From a checkpoint of a small self-supervised image encoder: 48-pixel images, batches of 128.
Rows from block 8, named by matrix and row number. Rows with one number belong to one channel. Each number is 128 + 32 x the weight over its row's rms, rounded and kept within 0 to 255. All counts start at 0. Numbers have three digits each. After the name is the row's rms in percent of the matrix's.
# convs0: first 3x3 conv (model.blocks.8.convs.0.weight, 96x96x3x3), inputs 36-41, a 3x3 kernel for each
# convs1: second 3x3 conv (model.blocks.8.convs.1.weight, 96x96x3x3, transposed), outputs 36-41, a 3x3 kernel for each
convs0.0 098:146180151120156148092096110120116124104103112114105112174169131168183163163207199094104144080123161092123157058084088067170138074093129139147134111128131090094084
convs1.0 090:182164170159138173157109159118115118120115126121123133098093081070092105056062061123107110123124112127111115141145156158152184139143163135109136125112143127115123
convs0.1 103:164152107177174094175155093144126127125105127140130136112116123120138140132157155139131097175151071126115064138171188111149179124159140099071103086056123145140162
convs1.1 122:131150159120114136124105113130128125137130127127125124121128100124124116139134129128101096132095085108062070112123129145118145115099144133133127147120107141126111
convs0.2 108:115147137117139119063089086115105121100102112113104131099068092098078126130191196140127134143127150158142143131108063117151093097084065143124120106115106130107139
convs1.2 117:102065092106103121120108109148149145148152149161161163182156163126120136134141136080074089098085111094092110122129136146146148128144154126124117137126152145151145
convs0.3 104:107105124144118130146155145115135133136159148131143132133146158151094105142085133178126144128102139165143159104134122119168201120186152125142127125152138108125117
convs1.3 105:140136125145129108144135130120136135136153152130146136122103087103068044098047067160144136155121105145107104086099140097140116115122112141157141155167153146152142
convs0.4 098:128145131141132130119135092134112109114115113118120126107094112105079087134106155117085104115099090130112090121079118035000040079000048098110095110113106091097110
convs1.4 112:144138152127121135116109123054065087057061075076069084089121121136186166144178144163168165165172169139159160076025112037000070140099142094085119080075099093073102
convs0.5 096:157140141142137140146153140146139146137129141130133144135134145140103102178133131166155133178177150185189149159171159151163175134166132102054085121082117132112132
convs1.5 099:112132131110145146116125122134137130147146138128137138086032047099084084123090096143117109130090079101061071117117098166141126132138129135142135154133124152125128
convs0.6 099:063069137081065065122131107135124102155147109141141111083086127088065111134139145155120102134116126170158157148136137150153142159151120135121061161173108074107095
convs1.6 095:151157141142127148125094135118101105122109119145158171184167163181143191162140142140161145105155153124135143162062056154076096196107135153098109178136138199203186
convs0.7 100:092078115103089123080077111107136156104132148126142129102141133087090092052057089096117170106119187127135203137126187145120221142116151107129121104128116097113085
convs1.7 095:138138182135104157128117154091123155085127161101144160158206196174168167147149154135145091165149087190165099113143162111160153115152155093090130101126175132166194
convs0.8 105:118125118111128146122125161144145131151154143152156145106130118126151132069076078093122143090130150079110132148161156177177163177185178170178195179177198177175168
convs1.8 088:160141172115080124103057099121126120129142132123135129179173189150139168174149166095101102098098097095095101074047047098087081114105088046068058069104084066100084
convs0.9 109:107130154150124130156140112129153147077101140066078124105132091104123092144167112096136151060080115079085095119176168079120196072087128124159114119144129115129133
convs1.9 119:169161155142124115113114112141106115129100133125096137140167151138169141117156148136154128154167150151190161177127149162109136154150182132097141106082148100066125
convs0.10 089:101130126102130153089097134134141129140146133141144131136160150139158150096094090100131161082128164075109144138156159168170175184197197157180194170186190179181172
convs1.10 070:187162191130093143111064123114123129119136141120135134181173192141130160157129156094103099104105089103099091053050065096108111108114091050072077067094096077098093
convs0.11 098:119157184111127152077081109097120134105114129113098096104099080133108084132114099238180142243203162226222176120158187122151150049081115087081061128138137150134138
convs1.11 103:107109101142160136124122104135111117143114118144140123101069064149146136169156161078065124066044092066029082129119160162154114167161108146163172084086137116083109
convs0.12 080:129144152124115139134118134189168144156139128127118122156188181158155159099090108072122162034076134031067116181216212131146169108072095187173149199180144161164142
convs1.12 077:208202207179152184122076113146151165137141161124125149185144148153125129140110124113115109137145143156176160196180188146097119115077111118103098113097093073074064
convs0.13 100:184165145121123130152149156134124109127112112131125125135174148143150105085071056091102119093128135084117113152117153136074107152109150188230182170197178123135124
convs1.13 108:146149161118117129088064074118131125134143129129134128173148156146136154152133138095092082078083085093095086088129097118157138101132121092102090094102098088096091
convs0.14 097:122163156105128139076113110079109089093109085080078077148181141101108107091074081145156156121128137136128139166215184221186167118144172072131100099135087084100085
convs1.14 091:165146149120119112110115098140141137157150145141147163140122106133130119093097099148125116121121119136141114171134119117071075113059049184171119208160120177135139
convs0.15 103:175087070184131089124122103111122110101134127121127113136150126079134133062108155161143131133154157102148183086134077062157108038123078068135128052139146094122115
convs1.15 112:138161140162153113156167129118090111103082110132118139118120151106107136074069094125134129158156113148162111130100125158119070162119074107053060104104094139124114
convs0.16 100:124132120168183175146169177172165154167156147161154151142172150145181148097114096122130125124135134113130138133128126211200163227225183160155166156156167139142161
convs1.16 092:133091096115075091115091114130123120129138128120125115219181164177123126154104107088087099103085107104095128047030041060056069115101069064078062111112088121129101
convs0.17 097:067074164045066174096105151140120085167129069130105073135135138179150138171147123135091095152098083164114086190132141207149096170132111102136093151154097107113085
convs1.17 095:107137142107116127110100115166149139168134124172137145115074134095067105088065114151179143135169177140185167193152101181104082220122116189150125193147106164132122
convs0.18 097:113083100116117135111145170133148131119094080096045052149129143149154158137135131135138150056039076032000023138155139149111119078028056127191187156174145112087070
convs1.18 097:127112124104100130119110100127142144121117124117111134067042065111121135118106086140140180170196198198196178130121175143150143129131106177198163121137124070081115
convs0.19 114:105132139132160166096137137137126124123111123132113113090134159092149150099155155114083118118054088134062094100136103106121142106141140116148156108125150135113122
convs1.19 123:110116150102115145101116165127117141123110132139114142081172091105197130105190137112145117121159135103149115128136185120105158135129165122092156087070148112089146
convs0.20 106:128097091139126104142150106122095088138093074125102089110111093101114118079093094219160122241199142209174111128107130140108087133150114095097104126130097098115107
convs1.20 103:105110110119132122137140134138123122142101105133119117141153175110150155124151137149138099144155122152151126133131152144130168163122158203142132201115066185133088
convs0.21 100:165131167136057115124092110117116101121131107123137098172169165138104121120078104108102073131105052147097045134140111143157130125186109084119084079178099092173086
convs1.21 104:119119118106079114101059152158121140144130139147143158104134126080086082088116088137146128165158163133130154174108117154099129167112155158132146205148126194157135
convs0.22 106:134150156133132122122143138063088090073103089070086088097056072081042108123157169143115119151124117177146137155169171139177156129167169040082070064116090049062059
convs1.22 102:080087078102131107104122115147161165156159163159172177135111105107106102131117106113103097107119102114109093146122167096122161082100142185183197180161176187184176
convs0.23 096:122135129112116123120105084103084121137115085137140093118095110091050115127099139124100067128125109156146142090031114147133028100168058110105129146134104152171103
convs1.23 101:142131145138134147111078139135117140113075118132108134107126137151166161153171167116131129127153159122126128178190192123149157202136126133075129120095130156169181
convs0.24 102:125100138093107143084098106156118050160114059122089083161149165167138137165159123137110078120116069115101039155138054160113000143080024136127083160141109099115112
convs1.24 105:121143174127158171123140139125124137114093107138104112139149175108125141107106115160159121146172156144188171131085115085057113134088140142126147143116110165127128
convs0.25 093:112109105067069049087096086119097112119102126150152170124141112170143112094068077080094130098104128119112131100068110103060086131113107138138108161158147102128110
convs1.25 091:093099143125106157136104148135109122129118120140132147146156179180176202194166169113154113098134130090126106158150147159135132121120139107090101093105110112126119
convs0.26 106:137127106156129102096128103102118100122135083100103077173169169152101143113081120117098130100085131123103116111114155122143181119145170112123130091133125109116096
convs1.26 111:136155192087074112081070112114142159132148182129140147103105107083069033102049056160145125170153108160142106080116174097147202109127145088132135124159187122128140
convs0.27 111:115120112131143095083114091100091095101097105131108121135106155106113149068148162138126118158144128132117102132160105124178126153114102089116122047073111107048107
convs1.27 115:137140152154159117160162135143148130146143147158154142135118128126127115121130131126082099144111092151122115105119099152176122134187124076130135106119160151134122
convs0.28 099:198193199090096120031021000127116116121127129150162154143132132112052026130079117149123140166119116177139126122089103079079077115116093061073091084117123145163149
convs1.28 092:140155174157156172090083117100093108088088106106115115057084097096143133162192192124152140122114118081084092156185159137107091133098114110103111103101092148131107
convs0.29 092:107151151132180192123151184186169147187163126184163139142171152144181159087102091116135143109120142084106139111113141164189179177206191176167162174165142161148146
convs1.29 089:139100113130080101123085106118125132114138143106127125231179169193133136166112117066062096070058088098081125087070099068067116114089097079094094094109115106111104
convs0.30 090:129114108132107098113073078126120156091089161103116161109121143062066088025052090062094131060079101062074100095100159055029126088034113141142099148143152107130133
convs1.30 095:141153149141148140130136129155124146131101127126103124138183164131177161135171166137170144153183158150189154182152168160070117149111139147117166116113156113106147
convs0.31 105:107128127097090081080063071082051091100097115128145133097085061127108098103096120100101109115096104128104107076062126095099137147145131069020086102103109117174135
convs1.31 112:124141147138123157124090140146113136113091112125101117114150141169177183164179185144180143145169143129145128145128153148113115136110128122085113102071096136109120
convs0.32 092:079072085055047046116108119093088120095101135124132150086120126087142189037077130070059084084090120129140156126127150127148157132156138129111112130103124099073084
convs1.32 082:128147136150148167121119144133126128123125121149142145168153171157128172139126147171184165203199184168194188146120126164164104165170123155122120175168149150157130
convs0.33 106:119099085072066114105113084106118140115119126108116131095112128104143133149188141078064063072083075095106079184134117185143066169118100113120063145145044129125082
convs1.33 109:116113120093100118108062108134129130148121130142134135122078123066047095082075095131147175109161193115150187095105134135121160166094115132101144145126134132131154
convs0.34 110:105130164111117114131167161139138105132145131110134145119153165126142128137136100131163169170146109163131093093181141174103096131158126090117100141151118091120150
convs1.34 116:149147069116136147153124113153125124142124133110106133129124110090090107097117096114144152130152133121154155140101105165138138144115130134126118112098130134141141
convs0.35 098:108100119142127149147179152123119109127133122118126126109061064130142149140171172140170190154147153161153145075124099113155132109165139082099076085086034122115116
convs1.35 101:109094093134155116149161117149145153133116119153138137124087109118142106126127107084105114121131139114119126080100169083119169134139133131135170121121158158154163
convs0.36 106:146104078066108130015068127105139148126120118130091083155144124093103132092090132146132099134100129077057123137114116130112162124068137098145162161121103188104067
convs1.36 108:160132129110076115152132134127117113111119122127129117126111108114111109107106118068157201106174193151176158139120145145109122128135086123146102126133109116114079
convs0.37 113:108165131136186149111120088154133160127106130155139158129118127118086111081151159129127130132128134137142129139083114048117098123096085143128153136125132152127163
convs1.37 106:129132141131134158113107145121116102132103113145133114132140134145173174149175173109098117089124089110097131176210195177222150178177182131093126122089140167148149
convs0.38 103:121106103117082074138079050120134132113156162125179183122131122119096067094042005093110116118122143126110142093074154103089132115037111144146106115155144111173175
convs1.38 106:122160152113156163120135142117115131109111130095101118161166160132143132133138134092108086130142107128148120127143118157161132110132116101075093116102095098085082
convs0.39 095:113128108137138104101039043131109132125104132154145159141125134114079119067072101134112115115104097126134115144095132099115136173163112130119133120101117134126124
convs1.39 089:128152155152145159170170186105093115121117132135136132170172148173172156142143148149168142160160143125106106143125143163151142186174181132108109151120127153133142
convs0.40 096:151149147164137133084090053152149130140130132132142162090094124093112128153142157169166134182183118184166101111120121087033058015000023126111090105105111139128144
convs1.40 098:155167149123155145060089084101091105091084113111112136053109125105177180132189167101114091096115077087102080140064104138048115196175175146122149100088127111088124
convs0.41 110:132124099129117088131131099138129136143129139161143168124068110086096115139162094109129136120140138139145127151129096131135083134086116138147090129137095136096147
convs1.41 102:110147153092160146109134141109126112120130135129134150156138176131083127126139147136087104109099096112101117086091108137198181151161173134134122147130102135110106
convs0.42 092:124164186147124098176179098147163156130140144109111125151169171127109103117090102110154214090078145093050095107203163135132128137097072148173135138144122114109112
convs1.42 088:136199217098141170092097096125147135114127136097092136134121148090125130116142133124112123111112122118144109146216208113122134145101126179166131134123110061064118
convs0.43 106:061081104112125107137171156082082105104119134128133130138163167105138145087113133110113129120115124135117126114145157149163159159168142093081087117130126088087082
convs1.43 108:141133118136133137114094127122118118123128121144147142153180179149152180140147157153154137159144126134135127083043086136118130157144138137109111135132121169175164
convs0.44 095:070054094058082135111143146143144087141123062085061072100104166148152205172184138127115105089093087071071038167161104172138035066000000153133063161143097089095090
convs1.44 090:115103133090120153131148161101090117117087113140102115078108119123134110105104096149132154133170181152186195160039123112064133180122144154162171167159148149101121
convs0.45 099:130135126128127130167160128168173167133151146127142155111125153111107143092054089098096138103098146112077128138160142121152142140113141170171142144148114135120132
convs1.45 090:120157153138152145135138125092126142101150175098123147160133160134105120110092114127111106140126112142149134171183167144159153145137158106127100107133158075072106
convs0.46 103:170128083143102068129094084088099117075112141073109132110137130141131090134102061139144171160151167177150142144109108132083106155104090084076141103125163087126163
convs1.46 103:158171177140118140142111141130117143107110112113108113078121149093142167098147148149146079166127086145111076124137133174108088175103154116096137136086080124066058
convs0.47 097:114168168129102102169026075109123125100105120122104115084102087102130125055124100167137166158139161153151135105175151105124163115010063108106086115138122107153138
convs1.47 106:128118119146116125109111120133120121126114125137135130074084097141140128182195167095089119122112122088074110154157194125147111120154099150159146149146139138118122
convs0.48 096:165168116142124095079083125126136121125124112120108112103128142133177185087129114185175182151137151125115112174183135165149082039006027099087121114132155128141150
convs1.48 113:141110104147122123088148166147135130119122129116125137036077100117128119162190174080053071105088085111068068173103104112083109117107134149149150128126132119108129
convs0.49 113:103136172104130184134134148109110114105113129126127121176170144173159116179140099124153162116142153115142153109175185086147201089143194150139096122127081097104070
convs1.49 116:149122080169104053146108033149136155138116131130121129105074081078051054070047075123107119119068100134101124115090156137083121113068139160153148138133144136149145
convs0.50 098:106086037109106102113145136108115114106127122095106109093084055132119114112179205117153174162163150160156151124139127115161189097172195043072046067111045085089072
convs1.50 104:127103080149133096127146123135137161124137153155151159171140128134118100155144134118128116152136124152128127071105171079131204118141164130152191133155190192179171
convs0.51 106:092113118108083098154112061144168136117150133101118116141096111140076092111091114106100177100092178123111176157169168149140174168137136104147089085145094078105094
convs1.51 104:142126152160109095178118082110128170103156194105136163127152148121096076124084094142144105163143097161154101161125176141174182096111179121148176098144228101101158
convs0.52 107:132126110123125136096085087159139157144127150159155161106110143102093110094092154134128119137136107132115098125042082082000064124069086116092111123104127126118127
convs1.52 104:134145169136139182125119145117108122106092112125116129129148156153199194182217211122151122115142125103121109171168175121008113152093140134094141108087141153146177
convs0.53 090:140134157144102151204153175132139151125123139132116134107141189111109141077051096099100137100083124111088102122173169112133164131118109125132127143124118104088079
convs1.53 085:128163177146140166139128117127132141116139162131132165127122144116100110102114098148139149156122155150143147181193168145131117177151151185186126136158130100148153
convs0.54 111:104134120083123127142112104117113115103103108131112108143123139127116112024114180145102117159122111157159153158141126076132142189118147122123107150140093127113078
convs1.54 112:127088110118089095101077094134138124148129136160158145166139128083068088121104090132125129127153127124116135138108116174191192159170136142163158137143156136123120
convs0.55 098:161162102144160093117115045162137114155117106156123121142124111126109097116110073150163150139148136139142133150189111146126119164108128132148090131115076133108084
convs1.55 102:131161146165191166163196150112118118121115111125108124187163180172170185152181166133115098132117092111093063152099159140111152132115156162158168175132149167082105
convs0.56 116:112130139148164128126130117154131143132111117150116136152151142157074116110162139126115131122153174167185150136066105055135129151126091154151137120128136147120132
convs1.56 109:117159159141149131107110137103096120129112145144141131141117096120110113117105111132124128147149107146117150141160126231244155138137170117067078136074126190165146
convs0.57 098:121106104074070147080090147080105131144146124136129092070075105081103124169161109109083074093075070105109102164112104196134059137146094114107095172155108166142076
convs1.57 098:126133152107104138128092117121117127124114119141140159090105107085087119075122136126135181114163212140155179138098140165113140200109111159137113188145112117125145
convs0.58 102:116146132050132121106099102148147145122121128144136160145099145105091119101146169154157132180188141177175129150104172080145071126110147117115133106125087139068139
convs1.58 091:168147106189214149148158166129112122128114130120126130133105148076082134137090094131121103157124114144128143175185145201240174110183171154114132125125156137145115
convs0.59 104:112096099164118040130131030117114091097114119085103132129147119152168114183171094083095084106113115115126133148156092171166132101118149170179088107125154102116198
convs1.59 115:121147151085138103107172166139128130133109136146136132138109123148101084117078105147141114160196140152205166148163109111160175141160173104111128082090113074089102
convs0.60 093:120122085102104057066069018169155153147131135134132144111109099132122137143157141136120137148120113149138120149168153164154123148134094177191157125116087105111110
convs1.60 090:102118106159187173186214196134122124130115115124114119199183192187173199177169173126122111125122106122115102163147153134112146126084121154145167152118131142090106
convs0.61 111:068104130096094095071090074143132120136115112118112124123092125081076098078085130136109105133113084147125101157051078146000054153049083137150113147133112121108119
convs1.61 107:153170193110146198111129193127101107139081095146096097113136098107173117112184146129175167101180170113179178126108189067000199109095174159101113134077080132077065
convs0.62 101:144135118162101034127119096081114122102114091096103093142136102105100104106102058159142143184170140200177129118146156176185079131137106087116143055134148086128120
convs1.62 094:100135173072100132103091111131121133172096129151113136129138199106169145115135144162129088143134074142143081150109151191165173145090148165149092190109077120071101
convs0.63 096:128131114113112150136103163118126133128134139137139135114137138111123152071050077111124140076102135078089129125191177160195208122173205120135165140142168132125118
convs1.63 087:111096142108065108115070100116135139120143138120134133144146159121119156131123140141134125155129131147140152056060080090097095123121106098108095108143126100136122
convs0.64 101:127124128127113115108105089144124112136137115125132114084078108103082101140122162108095117126114106135116115077045110000000060042000072110101094115118114114116117
convs1.64 114:136126139126126141110114130075079100075075089082073087095121110135183159143187150139152150151163161136151145114043087057000011132067091078076102058077101072082103
convs0.65 102:112103086127117115110096078148123134160126130168155174104078143129137158135114108159157099149154096115105087141152032137133000091081090144124120147118115152118162
convs1.65 086:099110104112178145128197161125108119125086119101091126115123151151145165158172149155121107131141132146152139202143115082176205148201224153127129138083097102078094
convs0.66 099:159202169135173122078086062156144142131122141130138157168184167141129092120100077079105114089121125093107099071074073057079086062111095217152175183094171137111213
convs1.66 092:122114137082042074090033082126111114112092093125106099138157131116125096116117102118094115110119120111118138175136169197076117157124162124096081135097088088077081
convs0.67 089:166180123141151087101074051143138126128108114137116135150125138109089137131104090180175141153153120141105072134186070124158105128054110128155120107105102143108114
convs1.67 085:113134147173206149157215154131120125129105118129093119137122171150165191130158170152140121151154116155149102187144160185170136143165181173158156174135130150057103
convs0.68 102:085117120099113126109134154109112112120126112118129102036050081064092121095152154077080154107118174160161170118143164151166189139189093103112107099121093096128079
convs1.68 111:095102088140141112128117127119127135129134157139162183142181155174175154176177145153125100132113080120087070110108113143124128113127159149176166159143150157136140
convs0.69 091:100106087084043026134096104100122137122156162134152148127127117126091097075046107102069114091064118135122148085133150124139186120157175135140131152140156114092098
convs1.69 087:148143175125096136110096123098120129117154155128157149186158161160100117137085095168168141182168154143147140111112083131160084186195121109146116135170133116147110
convs0.70 093:142153177126110173157118157174186164157167142141141132142168191096127173051075090110132165107106150100083117087141162082117159140075096189201176154179139145149126
convs1.70 092:153163179138105112148090095097134134091122145093105123140130161128115109136107112121093117120092104123108100156159187136114144138137133102120090094123126054052080
convs0.71 102:108056047098093073121126093114117104116120111102105116133143167134144165104110135041000070074046126154146153178193211147172163111118080119141116138147110095101109
convs1.71 106:185199198153152177107105130131142141143149154146152152128120119110102109096097121126124130133142120141166147151128131139131111124115118130130108154150146118122126
convs0.72 105:174143084161115083117120178088106132086100119086103137120108169092128189139176096176153151193173174188178153159107122176177085105055140082099106084134137105117133
convs1.72 109:093098100082103132105144165130102110148117139139139151123134197075082125084126138137130096139124113154134117175103098205208195164120153171137098193125101152133110
convs0.73 083:109107081128131102095066051187164163150121143149130158137129127112112113090101107121112129108102105097096089163154110116057077115048075181189147154128120134119123
convs1.73 098:132143150157164177155172172123112117122108113124103115180161178165154183153154179132134123131134126123131118187161173161113140168137151145126142132110123118073103
convs0.74 095:082091104089074051095075056131115123129120126133139140090070086075048086090089128128110104130090103155119136148133151143141156159128114114115090138147110090110094
convs1.74 090:129140147144152192159152183120112118129117117138143152191168187184171216187166184142176133128177156140157138163140124140129122134107117144096110156120126184190179
convs0.75 082:147109090162145101121142091150154160141137150148147165127142126149157141146152134177163148167146133166154137178188161234222162226213173126147144121126136116104132
convs1.75 073:072097084118169144128178169145135131135126122126124124154108135143113134142109118144130124136120120162137139094087082050058063094078058165143132180133123186138130
convs0.76 109:130117141130081127166147192132138125161169141151147148125108160080089125078063088095069133079082132155127133110124153144155170122152177160145126162180140125109086
convs1.76 105:149145166111085108114075104094112104123156151133172159123137148124081081085052065153168161175179163136127128158096113111150161162217202138143096162186138119145113
convs0.77 111:169140108176115099162150129095124158110122125141112081154168149191185122147145156136082072101103116073154179126080110114106098083149139155137112118129152119125154
convs1.77 116:170138133129071085123132144139116148125107116157122110142109116115067091084073099116151114157176161152198192113133114152112142171122129104109137121080128119107111
convs0.78 107:181173075210200139195169136114137160081119157064091123128160112123166116071141156131141097110147123100133135141104040140128087156110079090127141062135165053127149
convs1.78 111:114161175122155156088131143120098112117102117139130140108150166108150163096126130110101089129111095111098077119142193156139126169135087110025039101053054125079099
convs0.79 102:097153157106074086111077081126086094119122121097128127148143110156115090157148157126135128141132122156126137064041042095102111159182167101032058137144138110174175
convs1.79 117:126129112137123123055069109126115130100101113124124113090081069144117112120105119141157127144153141112111139139157149114092094142120153116109124110112113119131118
convs0.80 103:122150149078169177102198205120082081120078083125100114122123131113130129093138127113116120163169170172178174117125144119172166155204157112111132063051058076000029
convs1.80 107:163130097180161103135117109143132117124126131151155145146123129149122097109100101062049106093072100105080123119130097137165094122164126088095117103114135154155132
convs0.81 105:056066073066049051119104078113144134111160155100133129133099104128077081111093119148076099163079096175129137105145144125138160100135121095136116076141146082106140
convs1.81 106:134102097160129118171156117104117130108137148119137132167121108124098080125099102156141126183141124162125113165116066178177070184168093116181178107162192113148159
convs0.82 088:079131152081128192081123157131157152139167134144156115136161174138120133130064076126144183115139185119126184132131127160148196154171166094116147107147111098119097
convs1.82 081:141112098140110091119096091094127144102144151102127125169166157136118124103102113100113105124093079133102100089135154088168150117133138107148168102141185135145157
convs0.83 100:074064078082087101083142129132147146131143140125127137113098083136143140172189179154155171141112139147127151149183182146203189134201174112139099126149110102096098
convs1.83 095:097095075124140105142166137136137143129127130129130131124095095093093074101083061129142160140144153163148162048070115031089114063086090159156177151149175172166179
convs0.84 108:102135118105153137155139131110084113116084099150139153101086061115149143114212186172166140174194159157153136119091113090181108135095129099094116074057077148074129
convs1.84 112:065065076154153095161172121131126128118116133127124141098093125102112120111120119127104108122084106124109095150167144176179138152195139208195200138147162158142143
convs0.85 096:069051091061063102081071072172146080166135076104085090165149170183149159169173137134101087121117092134127087163179142179172108150087057178139086190150103100108118
convs1.85 098:136163178148157161157148128158147133159130128162128130148126144126087102106077095153147154115176191142189202160097099102063091126081103173146130164147103174145106
convs0.86 093:114137133135158145125131127043044056036044042035041051119112093125121119138191188123121117138127119133125114129154145119160149125135150084066078067047050090074074
convs1.86 070:091087066132143113118125099168160159157128132178150148172154146154147131154140129091076078099109106104111111146146160126140175137147175128123145108093146148127140
convs0.87 082:117120110096092112121103130144145148120134147132141154115103141092079101047059100126111143133115146141138156178137124143133131137147138121116110112114101102103120
convs1.87 074:153147125163179184105147171120119129119127137115117123176157163138098133127118134130148130155168136145151153206192145181198121172175133143149141148152153138129125
convs0.88 098:171160152092076085124138140101124109115133100107106095065081101067082131106125149188179163200186167224196170219197159193179148124154109020067065056119086050069064
convs1.88 090:011002038073115107113152149136139144147141144134141149106090113093107120126148142127105085121108098121103086170126132145118134106088117216221181212172167181149158
convs0.89 103:090090096121105102161176136152146131155164142138152144095134156142125115162091083099090090099087099138116120134177094163129105167137107147152119163158121120121139
convs1.89 097:172194179159169190160158148131119107139145123136130127168105121118052106083075102135135112133120132101136139166130095162152122175134124133122072162135095109083088
convs0.90 107:120166192128135158122155165154136106084105120058093159091134135106138139156187137093139175135104109137107101076150142160099132136129139110098126100132105080098127
convs1.90 106:135146124078098119107101116169119137142101112104086133077154099106165099148195135108127109133121135133166141108138134100115151090077102158138148140097119118121135
convs0.91 084:107127130163157147118149134132129129143146133147138121146194175151184154104095077104119142106120147116123149134154146203179187201205168146152155141165150118103119
convs1.91 072:135103117104082092104096117135144131136155138143146121194146141149077104102062077117132144131127129127126145072037077084076108139129088144163108181170118171141096
convs0.92 072:103101111115092096117101100129137149110128155124133154165164176074072113029040103106106152105109152120122147100131188074130172109095127123129115097114127093089108
convs1.92 079:153169183170162159155148149116113120104119130111116125152161179140121131117094121127143137170165135172164135182171162181170128161157142122107122141157166129131146
convs0.93 109:137169156147164159099122090143143143120115132120129150149108129093078123118104178143097093125112095135114095134128113067002043105011042117138125134133129106091113
convs1.93 109:160157177128127152125119130114100116119096103127105112081112105135196176137183151139156136132163151115159142113071158072000134183156176161122147124096115137106127
convs0.94 093:113129103157149090134108056136130118103103126123116113119139111112105086108124112182179167159187169162177140142136117112184165154135114126135126090094142109123116
convs1.94 089:134177175176177147155163149151132160138114120147121139189193170167178153145163168123118082166140108145133084098125197153135123100107155146101130205107085175120122
convs0.95 090:158161157138144128109094104137148167116120135106110126117084084112090080104138126173153134166160113145133102134133142101147077119111104131130121136126118141118116
convs1.95 086:127135117160198167107132151112128115109112125098118126108110101129167103167167153152159165144138136115100109153157161132178149147140128177210179102133144093077116